Weights of a small image classifier.
Training: soap at rate 0.00098, 40000 steps, batches of 128, held-out accuracy 79%.
Data: 195000 training examples, 26.3 epochs.
Rows from block 4 of a small image classifier, named by matrix and row number. Rows with one number belong to one neuron. Each number is 128 + 24 x the weight over its row's rms, rounded and kept within 0 to 255. All counts start at 0.
After each neuron's rows are labels from the 100 images, of 14976, where the neuron reaches its highest value: "lies over" is the class under the peak. Only what is clearly more common there than usual is listed. The data: rendered solids tumbling over patterned floors. In brackets: how many of the 100.
# fc1: MLP up (model.blocks.4.mlp.fc1.weight, 768x192), inputs 0-191
# fc2: MLP down (model.blocks.4.mlp.fc2.weight, 192x768, transposed), outputs 0-191

fc1.209 [128 127 126 134 128 128 118 127  45 127 126 170 126 128 128 128 128 126 122 128 128 130  95 128 115 128 130   0 133 128 129 129 128 131 151 128 129 129 128 137 126 155 128 128 128 129 128 128 128 127 128 128 128 118 128 129 121 129  45 128 128 128 124 130 128 129  98 144 128 137 127 128 129 127 128 128 128 129 129 125 114 126 128 142 126 128 131 127 107 127 140 129 128 128 128 128 127 139 175 135 127   8 122 128 128 113 128 128 120 128 128 157 129 127 127 127 128 138 122 128 130 200 137 128 130 157 129 109 129 126 128 128 127 129 128 128 124 128 125 127 127 236 124 128 121 132 141 128 123 130 128   8  79 128 139 128  68 127 126 128 129 128 128 129 124 128 127 135 129 128 128 128 126 127 128 128 125 146 125 131 124 128 127 128 129 128 126 135 128 128 169 128]
fc2.209 [128 128 139 128 128 128 128 127 128 131 128 129 255 128 129 129 127 128 148 127 122 128 189 124 128 128 128 127 128 128 135  53 128 125 128 128 128 130 128 128 128 128 128 128 128 127 128 130 128 113 128 128  96 128 128 129 128 164 128 128 128 128 128 128 128 128 128 130 126 128 128 128 136 255 128 128 128 128 124 128 128 167 142  52 134 129 129 128 129 128 124 128 125 128 128 128 130 128 128 137 128 190 129 128 128 130 128 128 128 134 128 127 241 124 138  72 128 128 140 128 123 127 128 128 128 129 128 128 129 125 128 127 128 128 128 129 128 128 128 127 128 122 128 128 128 128 128 127 128 128 128  73 128 128 128 128 128  55 128 128 128 128 127 129 128 128 128 128 125 112 128 128 116 134 128 127 128 129 128 116 131 128 129 137 128 128 128 193 128 128 121 128]
lies over: cog (49); torus (30)

fc1.325 [128 128 128 127 128 128 128 128 116 128 128 128 128 128 127 128 128 128   0 128 125 128 128 130 128 128 128  83 128 128 128 128 128 128 128 128 128 129 128 128 128 125 129 128 128 128 128 128 128 127 128 128 128 128 136 129 128 125 134 130 128 129 128 128 127 127  58 127 127 128 128 113 129 128 131 128 128 131 128 126 128 129 128 128 128 128 128 137 128 128 127 121 128  96 129 128 128 128 128 129 127 130 128 128 127 128 128 128 128 128 128 129 158 128 128 128 127 154 118 128 129 171 128 128 128 128 128 130 128 127 127 128 132 129 116 128 128 128 128 128 129 255 129 125 128 128 137 128 128 128 129  13 107 122 160 128 100 166 128 128 158 128 130 128 126 128 128 130 128 128 128 128 108 129 128 128 129 127 120 128 127  93 128 128 128 128 122 130 128 128 129 128]
fc2.325 [125 128 128 128 128 128 158 128 127 128 130 128 158 128 140 129 128  95 255 126 127 128 139 127 128 128 128 128  89 128 128 128 128 117 128 126 128 127 128 128 128 128 128 128 136 128 128 128 128 130 128 124 128 124 128 119 128 159 128 128 129 128 127 128 128 135 128 129 128 128 128 128 128 214 128 128 128 128 104 128 128 128 128 128 129 128 132 128 129 129 128 128 128 128 128 128 128 128 128 141 124 128 128 128 128 128 128 128 128 149 128 128 131 125 128   0 128 128 128 129 128 128 111 134 127 128 128 125 128 130 128 127 111 128 128 128 128 128 132 126 128 126 128 126 133 143 129 128 130 128 128 129 128 128 129 128 129 128 128 128 128 128 104 128 128 127 128 128 127 128 128 128 128 128 139 128 128 129 128 128 128 127 128 128 128 128 126 126 128 129 128 128]
lies over: cog (46)

fc1.533 [129 128 123 128 127 128 128 128 122 128  86 128 128 127 241 128 128 128 136 128 117 128 127 128 128 128 128 128 113 129 102 128 127 144 128 130 125 128 128 132 128 132 144 128 143 128 134 128 140 128  83 128 119 128 129 144 128 122 138 126 132 128 131 119 128 128 129 122 127 128 128 126 128 128 128 126 143 128 129 126 128 110 124 128 126 128 129 128 128 123 128 128 127 122 128 128 121 128 129 128 128  80 129 132 127 129 128 128 128 128 128 255 130 104 128 127 128 148 126 128 128 128 128 132 128 128 128 133 128 146 128 128 128 127 113 128 125 128 162 128 127 185   0 128 128 131 129 127 128 128 128  83 128 121 128 127 128 126 126 130 255 128 127 128 125 129 127 127 128 123 128 122 129 128 128 127 128 131 119 128 116 126 128 125 128 128 129 127 128 128 128 127]
fc2.533 [128 134 128 124 128 128 139 128 128 128 227 128 128 135 128 130 128 102 128 128 126 128 168 130 127 130 126 127 110 128 128  86 128 128 128 126 120 129 128 127 128 128 104 129 128 129 128 128 127 128 129 128 122  72 128 128 128 128 205 134 129 143  71 128 128 136 128 161 128 128 128 128 128 128 128 129 127 128  72 128 127  89 126 128 128 128 147 107 128 150 126 128 122 128 128 112 128 255 128 146 128 128 128 106 128 128 129 126 129 146 128   0 129 128 128  14 128 128 130 161 128 128 128 128 128 130 129 116 127 128 130 130 126 128 133 128 128 147 128 127 127 128 128 128 128 132 128 128 130 128 137 128 118 128 126 128  19 129 128 111 126 128 128 128 128 128 128 127 128 128 127 128 128 129 129 128 149 128 128 128 128 128 128 127 128 128 128 128 128 128 128 126]
lies over: cog (31)

fc1.410 [128 128 112 128 128 128 128 128 124 126 127 130 128 128 128 128 128 112 127 129 125 129 127 128 128 128 128 128 140 128 128 128 128 130 137 128 128 131  93 129 128 128 128 128 133 128 128 128 134 128 118 128 128 128 129 129 127 128   0 128 128 128 127 123 127 128 128 128 128 128  93 127 128 128 128 128 128 129 129 128 128 128 127 127 128 128 128 128 128 128 126 131 127 125 130 127 127 128 129 128 128 109 131 128 128 128 123 128 127 128 128 128 128  68 129 128 130 128 128 126 128 128 129 128 130 127 128 128 128 128 128 128 128 135 128 128 126 125 128 128 126 255 128 127 128 172 128 128 128 129 110 118 127 127 127 127 124 133 127 129 129 128 128 129 128 127 128 130 128 127 128 128 128 123 128 128 128 129 121 132 128 128 128 128 128 128 118 128 128 128 132 128]
fc2.410 [132 128 127 128 128 126 125 130 128 128 128 129 128 128 128 128 128 125 122 128 125 127 128 128 128 131 128 127 128 129 132 129 128 127 128 128 124 127 128 128 128 125 128 128 127 128 129 128 127 121 128 128 129 128 128 126 128 152 255 125 158 128 130 128 128 128 127 129 128 128 130 128 129 169 128 130 128 128 128 128 128 128 150  99 129 128 130 132 127 127 130 126 128 126 128 129 128 128 127 129 128 127 128 127 128 128 128 128 129 134 127 120 169 134 129  89 128 130 128 129 122 128 127 128 128 128 128 128 129 128 129 128 118 128 128 128 128 128 130 128 129 112  97 128 128 128 128 128 129 128 130   3 128 128 128 127 130 100 129 128 128 128 127 128 128 127 128 127 126 133 128 128 128 126 138 128 128 140 128 128 128 128 129 127 128 127 128 128 128 128 127 127]
lies over: cog (43)

fc1.508 [128 112 128 129 129 128 255 128 128 105 124 151 130 127 125 127 137 134 109 126 128 128 133 129 127 128 127 126 131 129 127 133 128 128 128 156 127 127 126 129 128 128 126 131 128 128 127 128 137 130 127 127 128 128 129 128 128 128 129 132 131 124 204 129  89 123 129 128 129 134 127 129 129 128 124 149 137 128 133  67 128  60 128 129 128  69 145 131  93 128 128 133 127 135 128 128 128 128 167 119 163 126 128 128 128 129 123 124 133 128 128 129 127  62 129 128 129 139 134 128 129 128 129 128 132 139 128 128 123 128 122 128 172 123 128 128 128 129 252 128 127 126 128 127 125 128 129 135 142 128 128 167 128 134 128 132  35 128 127 127 128 128 128 132  11 128 128 125 128 128 128 134 126 128 130 122 227 133 126 135 128 145 128 128 142 128 125 128 128 128 123 128]
fc2.508 [  0 128 129 128 128 128 130 128 128 126 127 129 124 131 128 128 128 127 126 128 128 128 126 126 127 131 128 129 128 128 128 128 128 126 128 130 128 126 128 127 128 128 128 128 128 122 128 127 128 128 128 128 128 128 128 128 128 164 147 129 128 128 190 129 128 128 127 128 128 128 102 132 127 128 128 147 128 128 128 128 128 119 128 128 133 129 131 131 128 128 128 128 128 128 128 128 128 128  31 128 128 128 128 128 126 128 129 128 128 126 128 126 128 128 128 128 119  74 128 134 128 128 128 127 128 128 128 116 128 143 128 128  85 127 128 133 128 128  94 128 128 128   0 128 128 128 128 128 126 127 128 212 128 129 128 128 129 128 131 128 128 128 128 128 128 126 128 128 127  97 128 128 128 128 129 128 128 128 129 128 128 130 130 126 128 128 128 109 128 128 128 128]
lies over: star block (44); jack (36)

fc1.469 [124 128 128 130 128 127 128 128 126 120 128 130 128 128 130 128 126 125 128 128 128 128 109 128 128 128 148 128 126 128 130 128 129 128 129 130 128 129   0 128 126 128 129 128 127 127 127 128 122 128 129 129  60 128 128 130 129 128 168 128 135 128 150 127 137 125 127 175 123 128 127 128 129 140 128 128 128 131 127 127 114 128 157 128 128 128 128 128 128 125 126 112 130 128 125 142 128 128 129 129 128 128 129 131 129 130 127 128 119 127 128 128 128 131 127 124 124 128 128 124 128 130 128 128 128 131 130 128 128 122 127 128 128 128 127 128 139 127 136 128 122 135 129 124 128 104 130 139 128 128 128 136 128 128 128 128 147 128 127 129 158 128 128 129 118 129 128 123 125 121 128 130 133 187 128 127 128 129 128 124 128 128 128 212 128 127   0 127 123 128 127 128]
fc2.469 [128 127 128 127 129 148 128 128 128 128 130 130 132 127 128 128 128 128 128 127 128 128 129 126 128 128 128 128 128 127 129 127 128 124 128 128 129 128 128 128 127 128 128 128 135 127 148 127 128 128 128 128 130 128 128 128 128 129 132 128 128 128   0 129 129 128 128 128 129 129 128 128 130 127 128 128 128 128 128 129 128 128 128 127 127 129 128 128 128 128 128 159 128 144 128 128 128 128 128 155 130 122 128 128 128 129 128 127 128 131 128 128 133 128 128 128 127 127 128 128 130 128 128 133 128 129 128 128 129 109 129   0 126 128 128 130 128 126 132 128 128 168 129 128 128 137 128 128 128 128 128 128 122 127 128 127 128 131 128 122 127 127 128 128 128 128 128 128  99 128 128 128 128 128 127 115 125 128 128 128 125 128 129 128 129 128 127 128 128 130 220 128]
lies over: cog (26)

fc1.312 [122 135 128 131 128 128 128 128 121 125 125 115 128 132 112 128 128 128 127 128 119 128 124 131 132 132 136 123 128 128 128 128 123 131 128 128 129 134   0 129 127 128 128 128 127 128 130 128 128 128 128 126 130 127 124 128 120 126 129 132 128 129 144 128 137 128 125 128 127 151 127 128 129 128 128 175 128 127 125 255 131 128 148 128 145 127 129 128 128 123 128 126 130 129 128 129 127 128 134 128 123 128 138 127 128 128 127 128 175 128 126 132 190 128 128  81 125 128 125 128 129 127 133  94 128 102 127 131 128 135 129 128 124 128 129 128 128 129 139 128 128 127 120 128  94 126 127 128 133 128 128 128 128 131 128 159 148 138 128 128 129 128 128 129 126 128 128 127 128 116 128 128 128 139 128 123 129 128 128 125 127  83 128 128 128 128   0 128 126 128 128 127]
fc2.312 [129 126 128 128 129 130 204 128 128 127 128 128 129 127 128 128 127  99 128 128 128 128 130 128 128 128 130 153 128 128 128 128 126 127 128 128 128 128 128 128 128 127 128 128 131 128 128 128 128 128 128 128 128 128 128 128 128 129 135 127 129 128 129 129 128 125 128 192 128 136 127 128  86 128 129 128 129 129  93 128 127 128 114 126 128 128 133 126 128 128 128 133 150 129 129 128 128 127 127 130 128 126 128 127 127 134 128 128 131 131 128 128 128 154 128 128 126 203 131 130 130 128 121 157 124 128 128 128 128 127 133 127 128 128 116 146 128 128 133 128 126 255 127 126 130 128 136 127 128 128 128 128 128 128 128 135 123 130 128 128 125 128 127 128 118 121 128 128 128 128 129 133 128 128 125 128 128 128 130 130 128 128 129 121 128 128 127 128 128 130 128 126]
lies over: cog (46)

fc1.629 [128 128 128 128 128 128 111 128 128 125  36 127 128 128 129 128 128 128 128 131 128 128 110 128 128 127 128 127 128 128 113 128 128 128  80 127 128 128 128 128 126 128 128 128 128 128 126 128 127 132 129 128 128 128 128 128 128 128   0 102 126 135 129 131 128 127 128 128 128 131 128 128 128 133 129 129 128 128 128 139 126 127 128 131 128 127 127 128 116 128 128 157 126 123 128 128 127 128 128 128 128 127 129 129 130 128 128 128 127 128 128 128 188  68 125 128 128 138 128 126 114 128 129 128 128 128 128 128 123 128 128 128 128 128 128 130 128 128 128 128 127 225 128 128 128 136 127 130 129 128 128  91 128 128 128 127 128 128 128 128 128 128 128 128 119 129 128 128 131 126 128 128 128  49 128 128 125 126 128 128  62 129 128  26 128 128 137 128 128 127 128 128]
fc2.629 [128 129 126 128 128 128 128 128 128 128 132 130 119 128 128 130 127 128 128 127 126 124 128 125 128 142 132 127 128 130 138 129 128 149 128 128 128 135 128 128 128 119 130 128 127 128 130 128 128 128 130 128 127 129 128 128 128 172 252 128 131 128   0 128 126 128 128 130 128 128 127 128 146 127 128 128 128 128 128 128 128 129 154 126 128 131 130 128 129 127 137 107 129 128 128 126 130 128 255 160 128 126 128 128 128 128 128 127 130 128 128 128 129 128 128 135 128 129 133 130 128 128 128 128 128 128 128 128 128 114 135 128 128 128 128 128 132 128 129 132 129  74  27 125 128 128 128 128 128 128 128 128 128 128 128 127 136 128 130 128 127 128 128 129 132 125 128 128 125 130 128 128 129 128 134 128 128 128 128 128 128 128 128 130 128 128 128 128 128 128 128 123]
lies over: cog (33); torus (29)